Rows from block 4 of a small audio frame classifier, named by matrix and row number. Rows with one number within an expert belong to one neuron, the router's apart. Each number is 128 + 32 x the weight over its row's rms, rounded and kept within 0 to 255. All counts start at 0. Numbers have three digits each.
Before each expert's rows are labels from the 100 clips, of 14976, where the router gives the expert most weight on average: "top examples" is what is common among them; "lies over" is the class under the peak. Only what is clearly more common there than usual is listed. The data: Morse code for random letters and digits, with fading, noise and interfering tones. In brackets: how many of the 100, against the usual share in percent.
# router: router (model.blocks.4.mlp.router.weight, 32x320, trained with AdamW), inputs 0-159
# gate: expert gate (model.blocks.4.mlp.gate, 32x80x320), inputs 0-159
# up: expert up (model.blocks.4.mlp.up, 32x80x320), inputs 0-159
# down: expert down (model.blocks.4.mlp.down, 32x320x80, transposed), outputs 0-159

# expert 21
top examples: speed: fast (71 vs 33.4); the character "1" (53 vs 11); the character "0" (43 vs 10.7); the character "2" (33 vs 11.6)
lies over: the character "1" (44 vs 2.6)
router.21:126114127094115112128150108145094128105200121135076164151114112151078153128141096183070128192124076127167107125165070175129092148111105155178114177119146122095186151117076133147111145162144171153137157093168107111148118104155088073063155124188156098138142173152172142135112146192136146128150110180171061095130139150147160132092158061114099143185084090179170152134106120142100180118190177118171094135158084143173144114084192112120138124113119149090097154107134082138182148117078106
gate.0:149130129150059160083152088093132107075204175094114090167102092148113116136108145161114161131132076136153127141148124167125187120120101128121135156149051140119120136114137154159119122157086160099076089121097147151118186045114097116091120096151119108130141111155116141089109090139148105131089175127174116058161156116162118122145139132147100112144143177111121097108150118163139163201119151133160178148159167158088178067091115129113112083165091176163109109104134059048154101124182141
up.0:175121118114100157062169089126129111096216177077080123161105113174137110167084104104115128154107159102136166133123126142147156141140167094151123145155093088077135134047110144118159107164104133111076095093093179140096182072114082102109140159141125107103138126142168118079106083118166110149109138117180143092155147167150140126138120174086049080132155188093150086127154150091105167098100170161136161108171122147087135053121129145157134073117105201135119102082152078109189140120153122
down.0:196146106118131120081123125181081144156116106145089160112180111163171149144134188122143143128136102077180109137142153131132101152192080125126086091121190139085151158137117132101106113167119181137168111125104122127198169109137118146161125133087178156136098129081150105081119107134125120162143070121119135101043130103136067076175114151090129083080123114169163117149123091107151067135116096126155117142145075142136142136104133169158147110110093119108108084132111126151106150159058060
gate.1:087121157074151132152115128147100149121085137145140112151102104212116167123083096073092138163085137127175148117161131064141112097119126092155131131173122156055062116093174126129128163167076145112094129133142087084101121118099117086064085153164127103117089091141110142107132103110120138077182149132198122124093132158189096119117134136147104173147121106144167184136177111119052153157122140156129175125105146150123113097106122098082130103172101192114133170137163107121125113161128123
up.1:139132147087154137174085103146102130128095090123127118140093071200104187140083050114096128166121141112174139136152113070138127110146105101146116136191120137029088120093166116134109157132085131096099082123158082102123117150136104064090097141156143077110090109174120137119112109108130142064189143111231108123099118133203096093106145142164105160137115087137146188155165110110077141147122142155151206115092101172161101131096105095099128118160101186131138146142178082121130127155114112
down.1:080079133133123145101094099162127137148141098192132087126107115144125072137173181114123145108133113137138124140141162115158087091138116062134143114092142112069101096142149058126108137148107074149142109110153091161162096158055142139155130120134107118166164047125139117144113179102159127119133215125182147095087104173143189153116059162122147215137119100103116125102103134149138067110148093066123104145171081164117147081145132190123134137180121131123105083126183121116093181098136164
gate.2:132087119154126139121085152088146166133125183123142073131129130148121122153156134180169072142106081110205110168155142155099110150149108122157116143106077089160129112098109093195101169176107123158165084070162133170168149069113163092155120142080146104113076207072089124108157075165140134138189070141144082137175111165120110129146116134129032102174073121067138102166097163155196137104152157144171124130157083096141128142158166124172098085133153088044156076143123130119110113104094191
up.2:184169089134135078130107091072092107165165079094095117128128090116108140086155095109179099132173166179104127116105090124136087202178111147135129146133209147145173166079159093072141099097118132169125146165235140129161140145103083156158181154107120155127186109155166137159155176068163132166150163168145153142080095111084105154075131144128127173140123140117134103085110112104128106120135148143167067114122095163075123108174162085106140162135117157161143085132114108134124171084150132
down.2:110159127134109151157132128168172169078116069170135140068128183090164060135123137109126148076130113146115174094170127122144134146122041098118158151090079173139167116117156182160124156142114184181109132165166124160176141108155212108190074168138156142107126142193124176137108135143130016153150129100167107155125106154117154140122105097136095179135176072112107085156117112091106125094067130122130097115128146139113133091132135116164137151086141123151122158123057148135152088155155145
gate.3:170124148150068069169155153136208126149098164118147122119115153098139185162134173134155129096143187084143133141077112085104129095116097128125100119096094099105107131150114144153161027130192047134121082087069100137149178076081150082126123118218143159126125140075079119205199129117139102105154176141083142079112150130101151137105103126204098119119126112157151158085134113134087158135138126149126118115141151097099119163159097095088147153206139153124166177120117115128145176093115108
up.3:149132159131063116168152100132131112140078124099159155105096125176127162151130128079108166079034143121113156169090145153128108076117145125140187132102112119128102101185089132156132104149161101123178121099197091127105109079066145110178140123230175128122064055121115189174093114093122111115172126196093164139141172190080165098102111115159095124109076123139150147097120109165145162169126164181144130129126136139166154083125114099143159165139136143168175075205122140162119120093124086
down.3:138161171153138101113126117169086114119144111120108129151204144081086145083150092055151100164119191163153176159135132080146118123119146170097125098178150181086179100135074142076135215076123141103128094156139178080098142105144190124147137175111080152094104139100116130123109096158126133045075131144192095140135165125099121141147089132132128127128132098041118110058116159158136131136098096144172142163169145097137113098127160113187075130055150162087137079083137097126177102122091133
gate.4:140120091136116149143094041121047101135166186136118124165069149137137192066062172145128188133151166218147146143172189142146117089103140076082108133086172122115153121114157100137145146137113106140083109155183177136127113112113109106121135144163127087080182128100093157122076179156120124118108108094095162167108146175123099073086129179106110164134142137178124127122113121159107100166137102115122155138146177127118149146105127099120118122086130108165059157111141107117124120178139171
up.4:187131095146142135189115067130072096137158144120100137169052132111120160081096142142158152143177176182148142147156161153135089101099143097096114137101222113123147138114126126121153142132070083149093112173204146103115087078082120123108155136186147139110164128095091126124061155141136105134142105142093132164099097160153069073055142180126130179136141123149142122107061135140110121132157100154121142145135172095122158154072128113116108126066141137151083129105134093137128149159145159
down.4:145156119099122134149188105111194118145072157187119102131082139149163089102201141116106142098122198115038166120170133089182137120122148132115085107130067137070084094176119094104140141113209149075140115089119104135157185157093086130106124146126093182122156100151126112107175085120085163143163106126085120127144150158073140119076064152129126116077109066088139129128169125158140153117104124113149142113158103158096171176068143127129082140182125065117136104170208170129106143157092196
gate.5:162149165119160089156092109164113145227148125059056131128157111137144068122113144115134075096125135102154133125162112143093131123126145109137115140069223109152061125119124148207114093089103071134087144123194125187091151099129112140104149165096118073103129147113106104122109121098170155131105129095200137133164103082113102084157113107088121103139207114108165101096152128181172100091163084119093145135182106199182138096103154186149125087131134086082209130125092125094141146163136104
up.5:130128136100135078126099146095098055097048087114150173117132160102107113137128111112095177168104085129147146094123080133132110116097162135146094114140090127146097076074111177152104190182117145160109089107170081095131142079139170162103082072116109161147108125106206138147184105107136077164138086100130142119150109103129184102122126162119083131191102096141099147095148139138189110095123140143107080183064144169127045165144158166142139102132132130178143131088133098118102158117130158
down.5:188101146167103138102094139147127090151142193152119089106154120096136157115135135145137173085149124098112107139087120139163138108130088105077143119101139162114114114088120100163190110109121150152170167155063125135146131134157106135131124087171055138132145095147163099080049154089193128095154123147138107156136089106106190148168015109110138102184143117115116094132145132162155115147141098134106134121173218094085100146117168110138083081094100114147074219156119128120149172129154093

# expert 26
top examples: speed: fast (95 vs 33.4); the character "t" (49 vs 13.5); the character "m" (45 vs 12.7); the character "k" (33 vs 11.8)
lies over: gap (100 vs 39.7)
router.26:122112141218074173127093134117117066099115115120133154102202078133186116102094168165097121142137071156131129169090126167133047149109060152200141165074111154138106156095141124117094073165182142150129217158101081054155127166149106180104173172090136125127105151111092147160122110144098135144077168162156129072139142082096102144146177122192087132163157090141167126070153084108148085165123134130141116147079139082139178063125141058109152103161106086144115102134095135167119129158126104
gate.0:123088095114015159131148093154166101108086170121112116148144112114076115179137175192075127164146063081160091115134105146137072131122110112159151118076084154130113179182040141110137125136150145085078177095064153118105166090075074114152070096163124152133130167127120158096172109127092165134107157153169132119091127114085237132123146104091171127164098132161155129161160131117108127160103166136145080187095101091134119157099119120153094118109119125110174171162079141189126162065075158
up.0:170175173117192115131088161108118133167105103121116127082141074105185129113125116138111102122116118126071141138104163099083159140134120142060155150090206104180095121092161103127147119104092109157137121122181100136140084084147175180093144164100065087133144114157122080141092097101125136139165120177106210151129116128158094101128148162143104163133129129088033123097179135119147168108115096171047170112112100096058106121138118124135184145056126126147120076120161153060094072152191083
down.0:089130111141137134139098123100116162175114131109146141163107127148120151155142091116125102125081142138120128075055091163154144124156147184112146144161132154167152063159091144124170126140047113192084103115097085187189109132162151089123112117124124095075108140142140088099149136119179105039136096108085152146106120117140063126115132062118146151182141120087091036122127196131190145137166097152144195117123160146080105115113149145130101128104144149128109147160198125172105149155176165
gate.1:139153109149162081157055136132092149145131091192172184145146127150173129124096142049111133120099116161167115140130140135122142065087096161248084145127115136129101159139199145160109130101156137131118092184137091136184150160154143144076135121131151147133090131087127143146101102125094099154174161178102130085140123139149102133154090100104127138203171071116109151126083113125120093106163105116157148112187138158154135174112147151064103073176104149098162123131106175100042052102093073
up.1:134104181114098169109181110139135136127152143077095089119123126123075112132160104203133127106150130113137127088150093088130118210135171105039179125121140133137161088095043101102165150140096128124114151099122182101076119103101105131180139116127088115130186123172137121113148147113171155097058093080150118163089155127102180139097162147134130107061080165152137112131131130136135161161117141138107099142070121107094120092152099125198142207080147109144072138122138089141209217150163230
down.1:115122135129129138136153132138167162087117164080122086093077138132160113176125174149159067152131157108150111182164143111101083056138122076132116182158126160082136190134195127185192122165163149172117151101144049170124076134167096152120130099074134101120117157108166144145125067153161095125136227102152147118174136141190135099178131106090173127116099220102098127150176166099127091196129139087184149100150090054130096185161085103163152129163105097159071124130138133207149111112137083
gate.2:040104130142102163178107097130138082124147125120141137171098090118113106168169123128097122161158123147163176073117086133105146170092074148098101126139152170091111137159176151136113152151116154086154098115133116135138116123136120119123071123060156144174114143140133165194124147118149159135099148105123146127159154141126137121114200083117117074078137197159102125185154070110161115132143108189144117084130099126134126109093126130152186170219119160143112177123041150152175151097103110
up.2:150164132144157129127115142107141117165159103147097137078136122151111192155102105146201130098108105143170112122147133117142113135211106114177104113140125027122143171127113115108149106081128051151110089125098117117124136132146143127108133126137141131112149155163113110056149126115111081070130140169112058121088101121165115123120054155129087127197136090088123098103096147137092149121115107137130125119135158130092076149228100169126079092108138119121152087153212079069082088159222117
down.2:097110161149170082153082151083138123122071100154167144110120123133086166109058073103157164140119156118088136116144197096161162072139174141144152134092102137131066183111094099094147093102100139097171100089153110175146085111193140143135084111129117102146146136120112145129123130116135102134150091114101166067140153127136120072146140172154082198159166115167103146148083141129133181131162075143139101127145179104127094121135096177170182177169123162157098158161111176137144103164172184
gate.3:113174083090174103138116125107140110134144110113141161205179143154123156110152110164139122147145196097130102146152151190150126116126129118197118142135206114085091174109150075124123202052133134115133168117068075078125092126134091155144155122117121109156165055171165120130082077085097127097095113085125112122129087076100079135118152135103079105052156116143119095089152161145114185143195086112138102137160131177066096106135175132111133106183100095160165120132149141148108124225133106
up.3:119083090136160104093113189102113146159075156152142194152199118122103136117116144168125103155165123195144134159105136182148097148163081131145157109103162121131160157128159076125112151082147170146188130113107090086170104136157103142182151140123138146174153063118155130134091125079077108083103124095040129139118102110162140166126104107141126159110151118160125130078148118137142121147149138099102102144152142121086117085113138107123134114186127100133170118165150094161092103127078067
down.3:137139109113123084159132152120123046149126109112122100126059139080141160145112190129107131128161100106158069116115118160102161119134173100104139146117099109216181156091120142116124177143130158105088156137155173171085148133104091140101116140063187134160174128153139135120121122133087134145082093086145115145168158142067117111145102089137103095124165173067084167119162122135170114138139184150140138105144140163166114157119178118120153098156120139170122135117132100158114167055042134
gate.4:131094156122173100136124163112129136179101099115148125121144122122130140131150099068135176106129153071093115110101106128150119141084163122149157099142152091124111139124194158164134132136089122109185097128047150052095159145137101134138085126134161241176140117157164139117103147101121151144141150107079102065173140154143094125169098173160066102148175130015126121186134118113143155170193120133101118126105171157102161150093201103152166091122086143136116083154062102121097123073149105
up.4:174192198093111143149148135159124059133189096150124158154099159146082140175140149171129157114137074157122089129134110135095115096110077110169119105099156099084156126089130148067090135158140103120139063173124088153117095072112129119109125060107151137157087088161069136099174094058106171140128080090154110131093164190170119140079188084121142130171116170119115121119146109108089129221112103132147130162109110090202102155113123113134134145152124119088113128105124165142091121095125079
down.4:152152133125077151048133127127135126113168099091063121134124142116201163185114106122067125169134072116163164126082171132152117111121192150153109134090108113101104103094076163118136144109130103119094095134099089127166153102133109131183132122111223164109107080101097132109113123117100135129177077158160092090174145123122128107132074150138144124184140143156095111099152113113144168169160125182090125111163125157107140166053127155121172144112109095210204113149060158119186085104095147
gate.5:081133133129113130133084125129159052145102109154139202140098078116143135141113127118125107160126195120142151173190124133129155083146113141122142187151111148115117172129178080072139158140094145141197116172098109048085099130135114109116156171148162112156138138104200102077161166102133172144094119107150091036135160125159101123135151172094100095122152130151120130117155150143046195167158162086129142115102135133156100126084188129130121191157161079168072087109137122101135148102100151
up.5:125125123141141123099152208147186186162104110108117122121082106079149175160110057124140119099124190193145149125113080137107125066119128121082095140122116134155169148179118111128134143115133123078109153130167150153058065061130151126134191060092060142152136155111135142209115113073152122129111122058098137170106123084137171170182099099100174147190114157137072190106108112116110079162115099170174142084128067108134106170161123120142116105129133157134081152105152077158126152128161137
down.5:139157122130148153113180097192156174144156145174158107095141165168117169113109165133164140058182194126133139138156140124100198070176181138056107168160120114130085075128144164145158085151107130096105097120152136109149114181119112149211138063124163098133189038082089078157104139087179089123114142160101110143176226141088130103144132115167134161122132121144018110134199139167161118118151191093127092097100098172133101118075084140149099153108124095063145122156130115116128123127082163

# expert 3
top examples: speed: medium (63 vs 33.6); the character "o" (45 vs 12.5); the character "0" (40 vs 10.7); the character "1" (30 vs 11)
lies over: the character "o" (25 vs 2)
router.3:103072105112118167129167106158073157144145136116098138114132137181129115128155095105141184136095119080092161126182107118093151118100124147069101160140123118084143158167101123161134123194175101145150114080107177084152159129145126075128097140136091085146101069118153139146177121139119090154114092150170113143103150200065170164114178074107160137142066118150082135119145147125149139122118189094112187148147084158130163100062170145102122069059152154129081110064145083133178132058154101
gate.0:137146120144107098140130127145177130097113107132127135107125117136158142102127142039182196074114187101100084136104134127117143120113107151068107149117139103122105137156127067079120129111152151125114094134132084092199128147152147083109180109139140145132172107172101093101139094173115129131143091161129130095151155121190128153096126159125156058128051126114096205172180147147111157122172179150179049137135138115089118129058118057103112134203149155168110121191109094084100119096134168
up.0:137110156113128167104141134105103114127178129122159143174161196133107097148141160198046067139110121183178138095105133113145081126140140158187177113145124188143127128121132155142136125125106093097089178107159166131106098112130116178204089097114137059157112142053157198146119124103105161124132147132141137140080144145118129099122136084099085142124197058149146065111120075130169110162102120181069200164127123106145151101154128163093121134067143083117179115103144186126120116175139163
down.0:113062156207125172138129101091103120192111145167147097113144164167096087188169114099057143200105168139158086179155128126138066097143106194143089162051151169159109133097154070097114079116130090164124164179161147114087143072121123121126187135163099107119076125176195145090068061127046101164128136135112151098153082167132101125145127128156125179118141108082148142089108126054133152191154179125155182088152136141136114049140120196148155126141154145118134096114149175105154114141125141
gate.1:103096116157150125136066206145159079106130140108120099138143182152086105118086103210098080094159123094141106144066140135165131142113144124154115098160098112140140116106146126080127174133133186204169176116113098064168106105134130134171164158091139091093152082112132126158119105169084113155112114150202100130117111073104160226168100175191090152181121181031163115113126148111167168117131097151135158125102116110161098109198133070116156156054135121108075101135168075133109119111131152
up.1:150146131162106143144137153174141063089141136117089053072112149142105092120168143118174178170157140133129143170124148098094125110117152135140152146098062101135117146069091127085141059162121156096106149089102149075148108151163153082145163150151168106078155103175105095094129113227198131142134137152154053152112092108086181131131156163161148127054120184132119135133114114082048135069122094131193123128198147089099123142142101073126146160145094127077121073139100112160157188134199126
down.1:144089116081115121107077144115103147058176105146150048093098139143138170115138213153127096145119089119166111114135136155127105097130140109093162120149107179118141136171145159116162123172137174150145163141112132136141116107070090099142118138125114158129148157148084094134141156118144117114125105097101093115147111087150089180100175154103113130110057133050136155097073171115091122084133148156197144159113157141144169172103135124175179109111132104101156158184155168144164174103114110
gate.2:128136136098124114135204131132211063108117193136078130120135100126153100155138175168109106181101128158153124130166137085066088097159133167161078153043110179163141120134123131111121147103198069190103157145149160198117089093125190091137104136072099190056168147081174109110083130102111162145128138048076159101101125168111118138148164062075081123168159146121112113102125190113136106189103144106097147165156111143105085111136137122096138162081174118123106117103153098189082125134162124
up.2:175120150154105126131229077176178073080111177143125155139149178095153103180150181204137082122118115124172144099108122101101085096097099115146133151057072126135123115146100168104107162106217102153112169106097139141153070092136148118048149151076094131080128147130164142137131114131176132109168110080089099128159164124104132122162154145127146077162144103079122070058131178218167111199131149147102139153143118124146125077130135197126092149112110087157134135089162090146091111135157145
down.2:153126137105063122121149096117145098138150097210147161097129164132123155212134142122156143102143126158102140133125122059156112151151095090157122117124078145107129104168133129095205134083122126169092140113097131166189156082148157164085096134104099065130153168160167120134188142143172165119185172152142116155141146079176096105148140097079074149108167121073110102123169153133196140091099097157111130121096110159144103179148099173108158119056101144120142134190160119091144120116072165
gate.3:132133103138130090152140115143143111110151041124149143135141153132096131101096168131145135111078135089125089103163063114122132108110205074185130149103051159123096123142110128148126177104156093119137166152136147072154151121096084177075140131105154147111119113127108176156158138161082141094061171151171070143151099143113133130084140158120099131168113166100144120105086146112151084138159166155150116088124133106115136156102106091143105110071111112123114086125145160092097161150099133
up.3:098093122140142105165195106133134173115069081172142141111159145136134124098075110119132118107101179132130105098134064110124144088164219160088077168140129133133129176167093119120156115125089152132064130145167114099103120077090129140108172144165149146114135141098180102147160128102175183180089110154168115102118059092084239058159114144070088126118089140148131130164122150126079153110089157095165085112077100146151112116119127140148139134067165109071099135112145106108095174093136194
down.3:121095132139131137065143056115131182114126135115142123198099129108136111149135056145114125147032090178123131110092146137101102114117177147128140135084109074162119110117112140082175148117143145154117108112096153164184093112155179159108155096156141115077082128116121122110153123054190086139082187160127130100083171110093121093083123150118075158170096130117151161140156045123146070141086131093090144150152119144123097149112114134202111120145104132105097155151179084040137123111147139
gate.4:128150160180154141195135184112133063136126143156165195098118137138172183173091161093113096135130122133115072128113164067062089150135127100140154077123168073160061154129101116132121061113068131173106120138115113116145111117160129146133136130142161067068146051182115096119129121122113065108096151162138163147096064120079105146088086176161135231146167135142116140089145101160157077181067155169141073120058077174171067086119113125105160106104102109115096144148157115124126169130146145
up.4:108160147142138159184068110085139046136142150136164139056125158182151183148072137080121068102156100125093110106120170134085113144153119099174152066087189118154063132148139118110098096100123109155116112167132101190154097110135097129133163174142121062096147055202158126103128131130118079117146151126138215144125092124069100115069114130186168201128127146167068158075133171119149139148090132124173095128114078213136080093144086120105131105107115139141095130141148124151140117129131167
down.4:061162127166126159137094160106096098135102137162144166157109077103113174144101139150100153148147111159087136124144134090133112148138144133139160084126118110173114068108085157114107159152137144115128124159130102127155098132157106160090174179136126067181156103143177117041119101164162099099128115112131098115188147091120128084099129181158115105152080084104112133124130221070037098163153131162192166117114109152129113112151120139114114133145155126053117134102155086183073101123124089
gate.5:147098164134120092096176197103118114127145183165163203107120113138129144085093074072085158073074137153088168136106159111138097149140129106115114106072134153130122100144162175130180167117101106089179193149126133109136135165168158143089080138107169096134124078114132160156117091134115123119105150131166101103184101058171134121142168090107111125135183096162088147102126125102152120149082141098134096187118142153117118107129163204092155148076139101141156179137170130156060086137131171
up.5:142171117088129150105090060141082134122165062078078157116128167101108113145156140241161088169160104156115099123126147141142155118147072143138127157130170091146140140113081129102105072090146122152100098117091107143113076101055127100163172101181093147130146146172150097121149199113149166132155064065157103100086127140122155130081039094123150143109100157114115119120146151151123115138136059145123134083118123099170112106199109072175120102172110148140089122118081162148147157166103057
down.5:123129127124148043105159118099099107101111172115126075140126159180097122143089145157160150147156156133097113115127156171096102125135154097161142094133152126136090106065124113112153157128158141081125118108153087110078133128112127180137099162084084092093159173144084066133122141189133166150125155145107171165127173126130122161096150128124127180119130033093103141177104107084158130114171127223105136133141102099119131166152166089163092054150143182080175179150120140140097147119125136

# expert 6
top examples: speed: fast (100 vs 33.4); the character "1" (67 vs 11); the character "0" (47 vs 10.7); the character "j" (37 vs 11.8)
lies over: the character "1" (42 vs 2.6)
router.6:166089168162101131069152153119107226135149097127125100149126131143098187136140065091165094165086180139076128073134111093106066076109143095078159069159151145108169173147145154111156128156157127090184176153079183104093139107102141133161043050098092122161102066145145177145154101108112157133112122150147105136062130160143151174149165071095172076115100161126063116147130142082124151177143166111122122129146102120106149152139105149152151137125141176113128177156164124084136106057122089
gate.0:228172180100149069173149168110093186122108052136125184154097131099137121075134125105100133120115155107167113086130125159083132103132146054098122085170144133108088113135136091127106082104128119094073114078087123142112091163092137185080154096158168073159187152139096170127115087126066135147120173179094138125099118112105109105058139124134122135103086130169073101121141144108113120151153093145155158098119162157093112121144089168068136162101123172132114066137127108061133156124175255
up.0:032097082139134156099083098122168070113204194155143105102173124138148129180156133147177142142168070160093130197149109096153109102115086231171133157100107112119149106134154135109117197147116190142198113170134140107141160067133119067113108159100103177116095099126150112132126157129180109119090068107125126119115162164140164175173136139120127122197160109095161148114145110141140158102164137114064097192141153096142153115134143114159125106180138091129150185100113100186106104118038050
down.0:167091097125173100083139151130098111110112121124154127124090143138110118112119097105141130075135113155088150097106162141117105052172125121087183094138096120139152102130124098127134073136146172115114132159125152152177085100128145182212177140135116129074127078131091089152127187086175108198144108130113155106121084125114114190087127133155108092126067143087140115096171118100114088102130109092122090128103168105168128197173159184127167156095116099124133111125175128085133118061157127
gate.1:184138132136110149174050162106143120157130134194139142112105159157177164114111130116119121137211150158051090165145123119093113091121039116174117052162103173155106087099142125108105146114086151123136132157158107143136046170151092153100151146098072140184127124117154161164072063158111153117185094174147133187120095134088124094126175137183126150184072095142166125110193131135125140159140076114188107158154166159137142117100161118123102146156126110126151170132141059152101075137148134
up.1:218106169104094136146072089159101199169158152168108115113137121125121149193113168107095129137157089123134102125212138105131164130154097093153121102160129175124080100155081145155184116156126123123089135184125071172143148134097131133066159224106121128098081117153148123115116132185095163101223079106088101151180070167082073105104156132115088153135069129127094109179124171110090115184115149141164112060125104144165129145074108186186113145093156157136079108157106104199128085148152145
down.1:064182095209188173082136147085160118177137162164141154176185075113153130121132107107075131153145171089100130071099121098130047118051142084157078123135119176091163081130163176141125113158164098118152140180134118098155081082130105057125124125101131142164122125108109159119123131119158089108149119095157166145171124087087114130152138100099111104142127122153111135150135136108056094115105099122065126119084131103074165120139140088116171138105100095090115086162102089121137159171112189
gate.2:107126169139107139153109164121141121108194126128150179125075123155038143155113096128187184065082139077131107145182146124091091122068093094130146137141059093091138139170102101123162146108237119117188089128169146128137126136125151143085177168120134119147093141143127165093230139132120113104107065146111131112143174087105138113129155107210105127182103215111143133118098079119121255117155176092094151108121100090126122165121112116134130095125132107145134161159110083112123118102141113
up.2:151110133133152099166110100125108139132120184133080118135166069111170122125120127093078102162173159144159170044092115129077188037175173161141107098142114152158087146109134147123102075095087076151132069179065099164153167142152106158087156110083100113131178119121128117164068118101114137167163159075122085114090088103130171099149139123137173117081102120100177086197127172105133071110131083153155149093136042204144126130117146182120109133139108163151151117147147140103155107150095149
down.2:124095108088085079180135104160076108208093126140165104093150125144107140168161143147154064138123117126147099166127098110170116157140145093135186134078139168129092110159084175070129156121104122189118156108135116117139146167104127076111115133120092057112125105107171103158136152139110159085200168102111135117142165096146114144155144138148111152128133100133131111162154186159088214064192163130139121153160095125170068119139145173105117140155143128209117097093155117154182120097058106
gate.3:226100139061117140078127176111174142053133094097118095098153102142178083156125131076114094109175088093169148122135132128161153079133168126201157130161123160168141134141123132115096128112137125125161141085105115122143139196043148144135119104141129091085153149107165138039081092115110138114195128103121150110114061141111087115116106084105098101126131179170065151089132131124135144152151100155121132196127157050128176063157124143125182172146187114112101135079145110088096192177116158
up.3:059085069114155042103089071141164182141095137134134122165196151152068152125103132104131185151064151126069127121130139130151096168152117146154163140169176122099134071152107126137091112140167151096090139176138084133150169090179106104116098122132132110092146103094085097174208114143129096123080106123129075094192223128095148137176072162123140195110150149144144130170107094158108137109134122144160143098165074166102076119111178136108106155123041131162133108164116164174137144101134105
down.3:141107066101095103125137134145160145141090127080127134119133158131150200074151113088151136113131172114161167136098146093131127151171202102110136159076188154123145091172174142064184176090079124122108122114151108103106137097153149074127046120073108146137065120146107163148147140163123190095167082124123177136086091144197117177124098125110119160163159127073144110162192120088137143061153189131170119152198148112116134099126121106149133184160147167104147123141125132112170145125081141
gate.4:114095130174096133096193086109103123092113144131093129121131103149080136164136109123172105135124150079156097114163077087123133132087105154103132136107128089134133126114095098102137129157115101121106100157103149136107134162135146095172198130107124141148139129157118155095137145086130132105103093160121109115167151142189174134087083145159073126094149091080166118189107172074071099097142136067081074069170160155112050126207170150114127184129180136101186103129110214096168131154099131
up.4:126096117152131138136161106111114147077122109120124177113176122107052134135151092160148078135054180061152064163077074109112127162095106142134117133102135126145113127141042157130077131150113113132123136155078168105154148123159097150129167116142111131128180068141148158123155103098107146162128126168166095114169150120131202125083136141137130092082121051106211136155137189120083087139146149066129133033165116152126124083180174121115143203122142146103196108100166167138171152102106118
down.4:124106157072119115112125087176077121139121140116090167154158200151113110112197125142139121117046179153117198141121110088138160136114121106115109137104137121129165102130121045167162120142066104122140147116120076145169137125098156068156135125159201126124092148102137136111143144097131060105139101103185128118119173148120145188136163171071161088134143149156178082158164118103152110145098131057094112143097133170094130146156177135126132170126134167117155098112121177108127130123127131
gate.5:137070065149160102114152117126124180101104138172156158115139106105121154129134118137102168144157120098139094111146140111120162163178126075127158165095114166129121131171088122174194174098122120198108101077119154153169085127155160153073147088113108052114194099154145119123174117120105140117108151127136148114160131127112172138148133107109141139096168161129068137109098151119168066139112135132140202098089073179089082112174102104077109168094091134135111148133162119110138107110169113
up.5:150150166123097158141176129156183084149166172104123066161123126126134123128136143102168122141132152144115172091064147157135138121122130174142128096115139105165154111098187139128099093178122149095135151157147152082103175128129164108172040141108151194142051154090123099144079152120158104123144099139095094169085121135134112090118126160164136113128094132113170060165144084154125154108113137148139033145160155114162203170082156122172136079123168087128175131145088143111100174134066137
down.5:124081172123128157119100139119078136069191121128102100084156108185135145115163101085117152145093078099127116132059144156172080088163058161130146120133140095109158100167155129120121085167113161093124163155125151059100091175153174099208120107134129177122068187173124181170146113106163086144106115141121106103110143162170145104137144102087112133143116130099113154073152111190174143164152113133078109156142168047143112168120126097135095126124101153126103173098077161099130095089164117